From a checkpoint of a small spectrogram autoencoder.
Data: trained on phrases spoken by 400 fixed synthetic voices, 39062 training examples.
Rows from block 0 of the decoder of a small spectrogram autoencoder, named by matrix and row number. Rows with one number belong to one channel. Each number is 200 + 30 x the weight over its row's rms, rounded and kept within 0 to 999. All counts start at 0. After the name is the row's rms in percent of the matrix's.
After each channel's rows are labels from the 100 clips, of 14976, where the channel reaches its highest value: "peak on" is the class under the peak. Only what is clearly more common there than usual is listed. The data: phrases spoken by 400 fixed synthetic voices. In brackets: how many of the 100, against the usual share in percent.
# convs0: first 3x3 conv (decoder.mid.0.convs.0.weight, 256x256x3x3, each kernel summed), inputs 0-255
# convs1: second 3x3 conv (decoder.mid.0.convs.1.weight, 256x256x3x3, transposed, each kernel summed), outputs 0-255

convs0.20,096,190,166,200,193,200,120,198,210,190,144,199,213,195,232,244,189,236,206,252,130,161,207,199,232,208,221,251,237,217,170,219,200,161,184,139,204,181,196,192,153,198,173,206,183,164,198,168,211,165,214,175,191,202,226,266,157,247,170,153,166,171,219,209,203,162,163,253,148,174,204,151,196,248,186,201,233,230,199,210,180,209,245,194,151,177,195,139,202,200,268,187,187,249,203,144,171,199,122,217,148,186,197,185,178,190,215,194,211,160,228,150,212,166,177,242,170,221,162,226,196,150,212,187,147,162,177,159,205,196,229,211,162,180,199,165,195,227,191,208,152,202,180,192,212,211,253,178,240,186,175,212,229,219,196,188,190,256,187,141,210,229,206,199,168,192,175,206,233,186,217,180,208,235,203,129,191,204,215,206,167,196,176,174,208,226,230,210,141,192,213,202,185,214,169,189,184,260,257,201,242,243,206,254,234,223,188,161,212,163,158,184,180,172,221,167,229,195,156,203,185,175,197,214,194,198,135,184,152,142,158,245,164,220,183,187,189,214,178,172,217,219,176,173,157,212,150,215,177,187,207,221,194,210,123,196,209
convs1.20,094,164,218,186,206,217,162,215,201,197,159,260,224,180,207,172,193,192,207,205,144,218,223,189,190,197,187,178,228,180,167,213,181,174,224,276,193,178,193,236,215,182,147,172,247,155,243,182,221,162,204,199,212,187,200,212,170,177,223,210,210,173,220,205,170,133,179,243,180,164,225,231,197,201,198,227,219,240,205,233,174,175,194,187,236,224,166,159,194,171,234,160,219,211,215,213,182,204,182,156,152,164,185,191,184,232,160,207,194,180,177,160,137,215,231,218,168,255,169,171,216,176,215,167,209,212,158,195,220,247,177,221,158,208,208,214,213,210,210,187,231,193,212,220,176,142,205,196,286,135,213,218,232,206,184,203,187,256,188,126,189,216,232,220,224,213,138,251,181,167,154,228,220,178,246,155,212,178,148,203,202,212,147,177,226,289,198,145,257,230,179,208,162,208,218,173,171,207,189,185,189,188,224,220,205,173,221,190,252,168,205,210,219,179,196,178,199,189,226,211,192,211,190,181,170,182,215,176,143,173,162,210,213,211,190,214,220,171,236,198,225,255,237,146,153,245,216,234,131,194,305,202,196,248,238,175,224
peak on: /t/ (31 vs 4.9)

convs0.242,088,167,195,162,170,173,173,242,227,192,201,197,205,206,201,166,206,168,132,191,205,187,199,160,167,217,209,216,190,200,163,250,168,197,195,201,208,200,231,225,204,188,196,175,221,179,212,202,164,196,213,193,196,238,133,148,201,178,172,206,233,206,225,155,127,149,196,212,178,227,193,162,270,192,201,236,152,204,178,196,177,248,183,176,155,164,202,191,188,204,232,184,148,163,180,198,211,143,143,184,228,172,193,194,200,138,225,196,219,208,161,207,188,178,223,209,204,210,181,194,138,212,218,258,209,191,195,212,159,132,216,212,179,169,186,167,175,182,157,236,162,132,219,197,204,207,200,135,193,170,239,161,188,218,172,182,202,197,261,202,174,162,154,254,217,197,204,204,188,223,202,216,151,186,178,233,193,191,164,196,210,181,187,208,185,217,183,176,189,153,210,189,174,162,207,144,161,169,158,192,169,169,148,139,257,240,182,181,161,207,155,186,208,190,209,183,207,147,185,173,209,162,189,225,152,182,194,150,176,168,183,225,167,146,153,240,164,132,216,231,249,235,154,269,172,206,246,215,180,211,173,158,171,186,152,162,230
convs1.242,097,136,227,200,171,180,173,221,252,212,146,252,173,175,204,203,194,198,205,220,195,159,197,209,221,179,215,200,167,213,167,195,202,167,192,145,226,161,183,159,213,166,182,141,178,169,208,187,196,150,160,201,157,196,185,202,171,193,246,235,211,156,199,153,201,245,229,238,141,211,193,223,207,170,146,180,201,178,150,222,225,205,209,230,211,167,126,213,128,196,208,214,219,208,255,199,176,162,179,148,259,196,178,190,214,143,268,128,218,202,213,175,170,196,183,231,223,281,181,132,172,175,225,185,192,194,195,213,210,186,207,180,206,162,198,139,186,212,217,231,187,172,162,185,222,227,178,239,177,165,201,203,176,207,162,227,169,245,156,212,137,255,198,163,195,197,185,204,217,170,241,187,190,181,171,186,219,205,222,161,207,209,211,189,197,196,237,178,211,188,197,172,144,167,232,152,202,158,194,203,235,205,183,176,180,235,233,103,143,188,190,193,168,210,223,240,180,178,194,192,191,200,190,178,172,198,188,191,179,184,194,173,226,179,242,103,192,206,237,192,194,183,178,184,200,199,117,196,194,164,177,191,227,225,204,185,155
peak on: /s/ (48 vs 3.9)

convs0.215,092,198,201,245,222,218,207,152,195,112,180,145,206,216,261,198,194,192,230,228,203,210,163,215,197,227,244,215,174,225,187,165,175,189,170,220,172,230,153,231,214,217,181,198,198,203,196,210,169,130,204,203,202,127,205,208,157,182,190,149,185,202,187,245,188,234,177,208,183,162,168,207,181,161,197,185,206,169,235,203,195,167,205,136,184,198,225,184,228,217,186,239,171,227,155,211,218,148,141,211,191,179,273,265,218,239,191,179,171,161,220,237,287,169,201,228,221,186,250,187,201,212,167,127,182,194,126,238,130,160,179,208,188,220,211,199,138,195,218,269,154,165,163,234,205,129,194,194,175,177,180,221,165,183,197,225,156,226,185,184,202,225,174,206,216,188,195,214,191,170,192,222,179,219,183,227,249,211,205,184,217,214,151,196,186,243,191,187,148,214,154,225,185,182,257,157,134,201,218,181,204,245,159,173,248,169,208,165,219,173,212,180,231,178,177,214,196,189,187,170,173,170,214,212,183,203,219,186,194,232,176,189,167,190,187,194,193,210,170,163,196,161,203,202,165,261,246,145,194,229,181,199,181,226,202,161,217
convs1.215,095,220,138,200,229,178,247,184,170,126,219,198,218,155,183,219,155,229,195,261,117,195,194,228,181,203,197,200,195,182,184,164,274,188,169,155,189,270,224,206,189,200,150,218,169,228,195,210,151,183,158,202,163,159,204,183,198,209,159,207,188,225,208,161,195,200,187,168,282,241,170,177,219,184,171,185,189,175,203,227,175,177,136,229,151,188,242,177,189,218,193,163,221,162,179,195,198,215,179,182,171,183,230,154,226,230,224,213,169,169,242,216,164,253,196,192,216,151,172,186,212,180,216,197,155,214,210,186,196,211,193,231,192,174,249,212,165,202,295,181,215,216,196,162,189,160,187,228,196,186,171,220,210,163,217,166,165,246,195,120,130,225,194,243,180,210,194,190,204,217,161,191,180,214,184,171,214,159,259,175,251,209,232,173,150,165,242,208,179,180,262,191,182,203,244,193,122,220,216,180,217,213,212,193,223,224,213,178,186,198,179,203,238,195,184,157,173,213,186,212,177,143,232,210,217,203,155,165,182,175,169,231,188,190,257,229,179,216,203,221,187,164,160,235,194,165,215,213,206,204,180,244,183,240,196,155,206
peak on: /k/ (30 vs 3.6)

convs0.13,114,197,184,143,187,236,257,247,194,159,181,175,203,200,158,236,178,199,142,231,180,208,217,221,211,201,216,212,215,170,206,192,213,162,179,198,225,179,218,215,267,249,186,201,169,175,246,206,206,201,204,205,240,179,205,250,221,167,161,215,202,213,223,235,189,181,211,189,215,140,210,242,205,184,162,135,141,128,154,193,172,193,218,176,249,199,186,160,234,215,245,192,191,211,226,214,250,159,166,165,209,159,203,193,219,185,208,191,320,223,169,216,198,200,207,188,206,190,179,164,179,196,255,182,181,205,155,234,146,180,162,169,228,226,195,205,190,232,169,148,235,223,223,168,198,174,184,143,212,198,172,144,197,202,216,207,193,190,165,232,188,199,196,220,263,183,212,192,162,199,132,211,198,169,159,195,199,202,221,197,191,212,230,194,179,180,219,203,143,205,259,190,185,184,174,171,247,164,178,237,230,159,214,190,174,204,235,151,184,238,172,179,186,213,188,207,204,198,196,232,178,262,215,268,228,192,195,154,187,219,184,240,215,272,169,216,166,149,195,134,227,222,207,216,167,180,189,173,223,135,161,174,220,139,184,212,209
convs1.13,109,250,187,191,152,216,213,224,236,156,132,220,155,191,132,184,160,243,194,197,278,161,195,184,144,168,196,199,223,180,208,151,223,172,211,190,200,196,180,196,197,165,221,198,150,193,221,190,217,189,181,194,225,193,158,160,233,228,200,186,151,145,237,184,224,249,182,189,128,173,188,190,156,173,146,197,194,185,199,206,152,202,156,182,246,213,196,159,210,175,262,155,199,201,156,231,217,169,161,154,170,237,215,185,188,197,203,168,256,177,194,169,227,190,183,150,210,165,195,177,202,247,202,139,222,190,219,179,262,200,159,136,241,219,205,236,179,205,186,203,193,199,204,137,235,184,197,185,136,235,161,208,240,211,197,197,170,158,154,209,187,200,175,220,167,205,173,241,202,265,126,233,230,206,190,185,181,246,198,171,183,231,216,180,196,153,223,181,198,200,172,212,212,165,167,194,242,187,186,197,198,183,217,181,203,201,175,167,245,204,154,164,169,262,171,186,162,215,218,199,186,214,240,231,235,145,158,217,213,218,176,231,191,213,189,213,226,179,189,230,223,177,190,160,218,189,209,148,169,235,178,144,191,199,190,141,183
peak on: silence (65 vs 25.4)

convs0.252,110,258,163,200,220,149,182,160,237,185,232,195,190,209,200,178,198,177,213,214,213,214,235,153,230,214,179,216,228,141,174,174,194,159,233,259,232,209,123,184,216,206,239,204,191,211,218,173,193,170,212,185,152,175,199,161,201,160,164,220,164,151,210,193,196,173,229,205,176,213,211,183,246,169,179,212,203,231,218,131,187,219,200,167,184,151,206,180,233,181,187,118,193,239,215,232,190,179,178,212,167,154,121,206,172,235,198,138,202,223,230,262,211,164,196,181,165,215,205,182,235,219,207,213,187,209,213,250,206,200,207,212,156,227,210,101,174,159,214,197,281,172,206,185,198,238,170,219,154,177,209,206,207,184,212,240,199,216,172,167,212,237,187,182,229,226,209,179,196,205,174,238,213,206,181,206,193,177,173,243,183,190,172,156,201,192,183,105,225,211,214,145,179,194,148,225,243,179,130,208,235,171,189,192,243,174,188,203,191,235,230,224,194,209,240,195,228,190,185,212,107,189,163,265,196,166,238,213,200,183,192,197,218,192,143,193,187,196,240,238,166,174,214,194,188,204,237,202,208,212,162,155,226,147,211,195,229
convs1.252,094,175,201,173,203,205,213,142,204,218,220,250,177,159,202,178,200,180,215,207,239,221,162,207,229,210,180,197,139,216,209,164,176,253,173,220,170,232,139,214,209,186,173,156,159,208,215,210,209,131,210,149,208,173,175,191,217,178,200,208,184,182,193,165,231,222,170,237,155,196,211,158,191,152,173,199,209,203,153,189,202,132,234,189,149,184,192,205,150,142,218,177,186,189,220,227,170,224,176,194,144,213,223,179,153,186,179,141,258,214,208,226,174,184,204,202,181,197,205,212,177,177,156,258,244,188,210,151,219,197,279,136,213,163,189,197,179,192,151,215,175,194,170,148,189,219,186,173,156,187,215,182,215,204,200,168,243,158,237,183,202,237,152,187,164,208,223,176,205,141,209,199,182,186,212,227,136,231,172,176,223,255,181,177,152,193,135,218,187,231,186,245,179,162,198,212,221,179,215,232,169,189,136,221,195,153,194,244,143,207,145,217,187,226,222,222,241,200,146,204,208,187,208,249,192,191,198,166,192,246,185,164,219,208,179,184,218,217,198,195,180,133,154,196,214,226,139,215,187,183,225,180,198,251,190,123,227
peak on: /t/ (25 vs 4.9)

convs0.11,099,196,218,139,197,202,211,199,169,202,209,206,212,222,198,220,227,234,120,207,223,204,208,184,188,185,188,175,246,186,286,181,246,141,172,182,206,175,193,181,157,199,199,207,242,194,177,195,179,202,261,206,168,157,116,231,184,194,194,207,235,212,193,221,141,183,175,259,223,265,220,180,253,199,202,207,231,171,188,196,203,263,164,235,243,188,205,205,162,194,195,183,204,200,252,250,174,176,164,167,172,212,246,154,197,208,225,171,217,261,192,245,205,171,168,177,253,236,193,173,218,224,167,229,177,167,173,185,173,176,204,224,238,156,205,137,198,263,180,207,190,270,217,207,200,145,219,201,206,197,216,177,173,167,204,229,164,207,214,156,156,175,220,185,247,228,124,186,186,213,213,178,182,211,223,211,200,193,181,218,135,196,186,182,214,244,264,184,238,202,201,222,184,269,192,155,204,218,175,198,211,152,212,201,150,237,182,195,184,199,270,211,195,184,211,228,195,216,212,224,209,231,126,229,240,196,205,155,135,217,181,228,204,229,245,202,213,182,193,206,221,258,206,222,218,223,183,214,149,166,176,199,181,201,182,173,209
convs1.11,101,173,201,175,202,188,216,165,188,178,203,185,218,170,195,195,189,159,193,182,180,191,205,263,218,189,184,190,194,153,201,177,177,180,97,203,195,283,145,175,170,214,121,186,221,196,185,156,231,212,165,250,211,152,210,157,257,192,238,149,269,157,192,161,225,197,186,138,231,212,177,170,174,240,188,188,180,207,196,208,218,181,137,200,157,147,148,215,181,154,181,197,217,168,174,168,256,180,167,179,242,182,169,177,137,231,156,192,202,153,164,211,181,202,180,211,155,221,141,275,247,145,183,235,217,177,171,133,193,182,175,209,190,172,214,196,158,180,175,179,166,189,199,190,226,238,225,195,167,226,169,216,169,189,233,187,182,203,191,186,194,203,165,201,192,213,191,179,205,207,124,215,239,227,205,173,191,180,175,171,174,238,176,153,202,213,217,179,203,212,214,142,178,234,166,173,195,249,212,187,193,223,179,163,198,198,211,236,191,224,170,178,189,182,204,169,202,156,180,173,222,223,214,227,206,171,201,144,192,169,179,171,246,221,144,203,173,214,166,235,231,207,239,156,163,166,180,176,213,159,195,195,188,172,238,180,228
peak on: /ɑ/ (26 vs 3.6)

convs0.46,100,191,230,154,235,210,211,185,193,202,196,182,220,216,168,206,232,170,203,218,222,229,210,187,191,228,197,163,247,179,201,184,176,184,271,216,226,141,180,205,219,206,228,189,205,202,182,202,190,186,214,202,175,214,161,208,209,209,193,231,193,195,207,207,154,191,218,280,184,212,237,223,205,177,177,198,183,206,192,170,168,228,186,201,236,184,178,207,125,158,166,154,191,142,184,233,204,228,157,228,192,161,209,185,188,190,201,241,222,211,218,240,145,200,229,221,235,233,190,143,213,225,177,151,246,170,255,175,180,215,146,200,221,193,158,214,207,188,177,192,246,201,129,221,226,226,250,250,205,148,180,189,208,231,180,178,200,208,174,193,157,200,221,236,273,194,124,166,216,187,248,243,166,154,146,236,224,181,162,226,162,252,206,178,227,177,175,185,252,157,168,250,248,224,218,225,153,174,151,176,176,188,193,217,129,179,180,178,238,228,243,255,242,202,210,165,176,207,226,242,195,218,198,205,216,245,211,139,181,147,196,217,223,210,204,231,264,148,191,218,189,191,189,180,177,166,205,189,192,232,188,227,140,151,189,174,169
convs1.46,098,170,199,121,158,219,241,155,164,190,209,213,253,187,164,184,187,216,202,180,182,213,197,208,183,212,185,183,213,240,169,169,168,159,186,158,146,246,158,139,186,179,133,229,213,256,199,228,221,178,186,234,182,234,194,230,209,173,196,214,218,150,155,227,214,264,213,174,170,152,164,165,212,168,196,150,180,183,219,203,216,191,149,207,224,171,245,195,233,163,197,185,208,198,165,168,165,146,214,199,181,179,188,182,170,205,237,134,119,137,204,212,158,160,179,210,159,182,166,179,233,217,217,158,173,162,234,172,143,178,187,185,190,152,238,202,163,196,213,191,219,183,206,163,185,212,166,180,177,142,182,248,215,166,188,195,161,194,198,181,222,172,200,166,211,210,183,195,200,173,186,173,184,168,194,228,178,188,187,209,185,195,187,136,182,145,213,221,231,128,137,186,215,203,176,202,178,217,213,190,205,204,202,184,173,150,194,191,174,219,179,159,134,174,208,210,179,188,155,185,234,224,205,193,208,201,171,175,221,184,165,194,207,226,143,197,234,178,209,181,111,177,215,232,191,124,180,213,165,202,165,160,212,131,169,198,200
peak on: /ɑ/ (28 vs 3.6)

convs0.23,107,165,210,207,199,186,195,188,190,205,218,244,159,227,160,203,201,219,256,253,177,261,212,222,237,204,219,167,142,172,189,183,205,158,184,209,214,191,207,181,234,182,217,194,214,254,183,231,181,260,214,250,220,218,257,197,246,210,245,215,234,222,145,150,210,170,180,207,197,256,250,212,173,178,238,185,252,175,222,197,204,154,198,198,166,155,202,158,228,204,194,207,256,197,182,210,170,199,206,198,182,171,242,206,163,217,94,172,176,201,194,223,187,179,144,218,189,191,234,208,206,193,186,191,215,158,171,245,191,254,194,208,246,216,179,195,166,224,281,214,205,197,222,170,150,189,187,241,211,184,168,195,214,192,201,164,235,180,153,194,208,246,236,244,156,217,187,178,228,228,213,205,213,159,180,245,232,208,169,214,174,186,186,175,163,232,209,211,246,203,172,259,230,197,204,202,130,252,137,180,204,189,218,213,217,199,148,183,177,178,181,232,209,228,247,162,199,239,190,209,178,140,244,211,176,145,195,207,176,187,184,228,187,160,225,193,209,107,172,148,192,144,207,170,192,236,206,210,183,180,192,217,224,167,209,150,228
convs1.23,095,179,178,228,208,200,209,173,165,201,213,124,239,168,237,206,176,148,208,250,169,179,202,204,198,224,198,156,231,207,173,203,183,178,186,190,196,255,220,177,184,209,212,236,153,196,186,204,218,194,209,188,203,167,213,191,197,193,229,184,198,178,197,196,220,221,171,194,215,187,198,248,165,211,188,193,211,199,198,192,222,210,169,213,156,162,222,171,215,212,185,170,208,124,247,198,232,163,163,200,159,209,234,134,225,227,177,200,232,159,188,214,181,220,169,178,164,204,193,159,267,187,232,221,154,164,225,219,184,184,225,172,149,177,241,209,142,226,169,147,180,238,238,138,128,182,239,217,149,132,238,234,141,187,234,237,202,238,194,205,194,170,230,201,146,167,173,195,175,191,108,194,207,226,175,188,219,221,204,207,136,199,219,154,189,222,137,204,234,206,256,212,159,217,195,207,173,210,202,177,198,225,139,192,195,227,214,227,200,125,205,198,158,223,232,181,210,199,181,184,172,169,183,208,233,169,239,180,219,237,177,105,213,230,154,178,207,201,202,199,175,237,200,207,223,159,148,178,240,190,157,138,218,241,215,214,184
peak on: /ɔ/ (32 vs 3)

convs0.240,078,208,171,214,168,187,179,179,187,177,242,191,145,235,172,199,167,238,224,201,261,191,165,249,174,187,170,240,227,164,198,226,172,173,174,184,198,162,173,214,198,167,163,194,228,189,216,203,194,174,235,225,214,189,179,219,254,172,243,202,251,197,147,200,207,247,188,199,233,217,200,182,175,190,227,208,236,188,220,217,230,199,211,193,204,193,214,178,151,187,188,190,288,176,162,194,209,216,211,184,197,210,234,184,143,181,200,256,194,249,196,192,181,203,157,208,182,209,158,190,152,196,172,221,203,216,178,247,177,155,178,195,189,214,172,204,199,157,195,196,164,220,202,179,188,188,210,173,228,144,173,210,202,278,193,157,238,235,192,211,171,193,140,147,225,190,232,224,191,225,171,195,226,236,154,184,184,118,175,222,181,135,162,194,188,158,249,157,241,208,207,230,178,229,266,150,178,169,234,183,165,218,207,178,210,220,190,252,149,170,175,171,236,227,204,210,179,187,201,200,201,124,184,221,219,188,167,236,174,188,141,185,149,111,219,178,214,245,173,177,171,201,240,178,173,264,226,257,182,239,236,217,172,177,202,149,207
convs1.240,087,191,211,183,155,214,149,199,183,233,175,168,196,187,228,204,204,175,256,202,194,193,223,211,178,173,196,188,172,174,196,212,188,159,185,144,223,158,182,175,169,241,200,193,229,166,180,131,212,243,193,205,162,157,193,173,194,232,223,234,201,179,182,146,165,226,197,246,173,206,136,187,204,139,150,163,247,199,198,169,183,191,207,189,130,216,190,220,164,183,253,225,194,199,262,159,161,155,197,161,213,223,195,180,149,166,181,182,140,171,207,236,141,196,180,239,203,179,195,190,208,158,177,201,192,162,207,188,196,179,195,179,220,143,212,158,170,180,176,213,141,151,223,176,215,188,166,195,174,187,230,176,183,169,159,214,174,207,150,230,179,193,166,208,187,211,190,165,176,141,205,217,191,186,216,179,199,190,195,131,151,217,192,228,150,195,194,140,210,231,172,225,223,198,225,159,179,219,181,169,174,226,168,235,219,213,179,158,167,165,134,155,247,184,186,207,182,219,195,147,175,186,136,191,153,147,182,221,204,210,181,199,186,131,180,165,181,186,214,242,174,182,209,172,172,171,164,267,160,172,209,127,167,223,242,183,189
peak on: /s/ (30 vs 3.9)

convs0.251,093,164,158,240,230,187,182,229,185,186,141,192,204,231,224,227,160,249,176,196,164,140,157,188,192,161,183,184,256,236,200,189,240,220,230,193,223,138,183,166,205,180,209,165,163,200,205,208,210,164,225,224,205,170,212,199,202,199,299,159,164,274,232,152,146,188,194,201,232,229,225,207,147,190,166,222,237,248,188,230,213,169,160,211,196,231,135,234,255,220,179,180,191,172,170,151,172,217,209,203,163,231,241,188,139,178,179,235,164,190,240,260,212,188,161,151,201,194,206,194,239,193,183,176,220,155,196,180,181,204,176,219,152,240,184,172,161,192,157,220,210,216,201,170,207,171,174,277,205,236,201,186,191,209,195,138,208,210,177,177,251,225,152,168,185,180,232,181,204,191,188,210,196,215,204,193,186,121,192,180,204,197,126,221,183,188,194,213,159,226,193,160,185,154,227,226,240,194,160,178,201,189,185,190,240,215,232,201,207,192,196,224,190,210,169,180,183,209,192,223,199,190,203,133,136,231,180,249,218,147,196,216,169,185,175,172,182,243,234,175,172,171,193,188,109,203,185,194,171,215,193,185,209,231,188,180,200
convs1.251,090,170,160,227,255,156,206,178,202,193,161,149,178,174,225,252,192,215,194,162,183,163,194,187,222,198,213,200,157,227,173,214,229,251,169,138,146,176,171,262,157,237,217,180,184,237,165,214,163,245,244,202,144,176,160,230,184,143,189,188,194,234,227,207,223,135,193,179,172,215,172,142,217,252,197,202,217,204,199,153,189,192,177,210,148,177,214,244,160,197,179,173,216,220,200,209,197,174,180,176,208,234,233,214,172,229,179,251,210,176,175,212,217,190,218,201,258,194,210,200,170,175,238,178,198,158,154,219,219,188,198,211,206,135,182,229,184,225,209,181,133,153,190,224,176,242,143,192,227,219,202,115,213,177,171,146,182,233,231,221,190,220,199,238,175,171,195,229,160,216,200,133,199,186,209,178,193,166,205,182,140,177,271,223,200,244,215,188,152,220,195,240,201,231,209,184,159,208,198,221,232,219,193,201,231,207,206,234,186,207,250,240,198,200,203,193,208,190,205,172,182,203,189,159,170,180,181,201,199,242,157,185,210,181,156,251,235,172,146,227,178,205,193,227,120,180,227,271,154,234,234,175,201,207,198,237,177
peak on: /k/ (40 vs 3.6)

convs0.30,093,193,222,185,236,218,194,167,201,195,225,173,160,188,225,141,121,202,214,230,153,217,165,180,205,179,196,146,199,185,189,186,180,189,240,158,216,190,205,158,187,147,225,175,193,252,194,257,231,238,149,168,150,159,167,218,168,227,144,218,171,205,208,152,220,219,237,141,186,173,221,165,187,223,176,208,159,175,176,243,218,210,250,220,182,208,179,159,180,178,160,210,150,247,100,190,186,245,172,181,193,112,176,137,224,188,204,201,162,203,223,157,190,206,194,170,180,220,210,238,152,218,189,248,217,219,207,182,209,168,186,201,204,231,266,181,211,204,173,222,181,205,189,187,217,282,182,182,240,213,228,215,194,217,197,214,135,211,193,186,204,216,192,241,184,205,205,201,209,202,231,199,208,212,173,196,165,200,205,196,184,189,187,199,185,223,160,238,173,223,167,172,215,216,101,189,212,209,212,132,202,259,186,195,188,233,197,173,194,237,196,250,174,150,191,180,181,151,181,232,170,180,261,176,217,168,186,195,250,219,214,228,195,262,141,196,200,185,183,210,214,185,234,177,200,163,152,220,191,215,217,242,181,197,147,200,201
convs1.30,099,229,224,184,196,198,182,246,221,229,142,255,161,213,181,211,193,189,159,188,192,148,209,212,196,193,174,208,158,192,205,208,179,218,195,164,187,250,232,165,242,201,215,234,136,186,162,199,189,216,206,164,152,217,209,212,194,198,162,178,211,221,175,225,164,150,238,215,254,164,128,173,211,212,210,190,183,218,207,204,217,163,230,199,212,163,248,208,157,185,259,209,188,219,205,196,153,210,242,224,156,145,239,161,178,214,211,178,192,190,237,194,171,196,223,249,183,158,232,202,216,171,187,226,210,183,168,169,222,199,146,186,225,257,213,225,160,180,192,173,153,193,156,228,182,188,190,159,235,163,228,149,211,232,237,206,209,183,167,143,261,201,230,193,220,193,178,194,220,219,255,226,183,231,195,166,175,233,180,196,163,201,200,156,250,137,243,180,204,159,196,150,144,139,160,182,215,158,203,181,181,173,207,234,233,174,174,248,173,145,222,236,157,181,263,181,183,195,182,226,213,162,172,238,230,182,212,186,260,215,232,213,157,171,240,207,226,165,198,183,195,145,183,235,128,196,179,189,242,218,179,174,215,152,163,206,218
peak on: silence (63 vs 25.4)

convs0.232,085,162,176,163,232,167,199,208,187,198,185,187,245,200,207,175,186,201,232,173,163,178,196,243,185,239,165,143,185,194,214,224,227,188,199,206,251,198,197,189,179,169,216,181,197,187,239,198,155,189,169,208,232,193,224,194,183,221,243,272,223,189,199,217,234,213,218,205,220,226,200,197,178,181,168,214,182,194,121,218,226,165,220,176,139,173,216,235,213,184,265,251,215,234,203,199,159,223,207,213,169,224,250,226,178,136,257,216,202,196,163,200,275,194,187,157,179,174,201,126,204,223,235,176,199,169,193,182,212,163,185,216,210,197,216,164,251,225,212,208,160,137,224,171,184,174,219,237,259,133,202,213,202,186,227,202,241,200,236,165,215,182,191,183,208,217,161,157,224,196,167,239,250,296,212,193,166,188,229,195,175,212,233,221,208,221,134,204,177,221,249,225,211,205,152,189,213,215,216,125,267,229,162,209,185,189,210,232,174,226,175,241,153,184,132,239,167,214,167,246,154,226,197,200,170,192,187,175,190,243,224,180,250,201,231,196,220,164,207,241,217,204,153,205,185,196,203,197,220,123,181,191,203,219,184,237,162
convs1.232,087,194,186,195,178,196,292,211,219,211,234,188,263,140,172,194,268,184,146,188,144,238,186,199,176,214,218,208,165,237,234,213,145,188,246,152,177,229,227,204,200,123,209,207,202,204,204,187,178,194,197,191,229,255,162,208,165,213,224,183,162,197,195,201,195,174,171,245,235,175,164,222,190,138,196,208,207,174,227,204,193,183,219,273,209,200,172,176,184,194,187,194,211,202,168,220,178,185,170,196,211,173,203,221,176,220,119,174,184,239,182,181,172,205,211,213,203,226,166,214,232,199,236,212,224,167,150,185,254,247,136,194,227,206,166,209,224,207,174,188,156,190,151,227,160,211,204,223,156,203,192,172,197,152,216,214,124,213,261,172,255,170,202,204,269,192,157,262,176,162,261,194,184,175,264,201,203,196,185,190,187,212,219,183,222,213,215,224,167,186,238,187,182,195,166,226,228,188,181,183,202,198,156,174,224,219,219,199,215,222,198,173,197,186,231,153,232,178,141,140,148,223,209,197,176,207,204,198,200,196,166,204,168,168,162,171,172,194,116,226,180,233,182,172,199,200,189,207,186,184,228,123,207,147,168,241,193
peak on: /ɹ/ (26 vs 2.5)

convs0.41,085,209,215,238,209,165,175,188,192,144,229,205,279,228,197,200,231,220,120,234,170,207,252,199,234,218,201,170,174,172,175,153,171,184,208,219,203,196,268,205,248,196,202,203,204,185,142,200,231,256,187,172,192,197,130,198,175,196,154,220,200,183,181,150,194,215,183,201,178,248,184,180,195,208,213,213,257,191,178,169,243,205,212,173,166,156,235,135,229,168,167,259,171,187,197,188,197,181,166,199,157,167,178,186,223,191,218,197,147,197,197,233,182,207,175,172,162,204,205,169,140,193,192,192,245,172,239,253,230,223,186,176,219,162,189,200,208,210,230,192,189,227,211,183,157,193,192,194,243,181,245,167,204,256,193,224,166,196,189,291,197,229,165,171,141,161,214,166,211,213,209,171,178,153,222,143,197,221,186,222,212,142,163,152,166,240,196,239,187,185,259,205,200,150,163,196,139,194,213,143,165,222,191,216,192,193,248,211,172,228,185,198,207,184,206,223,213,166,203,158,118,236,219,190,148,178,137,165,223,221,186,178,137,213,192,178,167,200,212,198,220,189,250,165,231,198,187,193,222,209,208,215,181,196,186,168,202
convs1.41,107,205,199,213,188,169,158,163,188,183,196,170,177,187,225,190,170,169,191,188,191,223,166,176,226,172,188,160,205,184,216,204,163,182,187,195,196,236,233,200,130,208,181,198,144,224,177,159,216,189,249,209,187,174,220,157,215,179,195,228,179,185,188,147,197,178,203,185,175,216,146,156,150,247,188,253,190,140,213,170,203,157,211,182,120,185,172,198,208,236,182,191,190,231,205,188,96,193,179,202,244,192,200,188,187,190,200,201,174,202,221,198,182,195,125,187,140,154,234,180,173,198,200,192,155,191,181,217,174,183,180,173,180,232,191,257,163,203,162,214,190,142,212,210,188,214,238,172,213,175,177,204,181,161,190,227,171,210,131,171,194,205,224,206,178,238,218,141,187,235,141,234,193,172,189,168,161,202,207,169,194,235,203,157,173,177,220,188,194,227,220,184,155,190,197,192,185,161,260,160,182,181,241,175,181,207,117,213,167,196,134,177,197,223,218,188,184,173,134,210,233,147,201,246,222,188,148,163,177,239,190,205,209,222,169,218,199,142,155,212,163,145,224,225,187,155,103,223,169,184,194,175,168,184,206,160,191
peak on: silence (80 vs 25.4)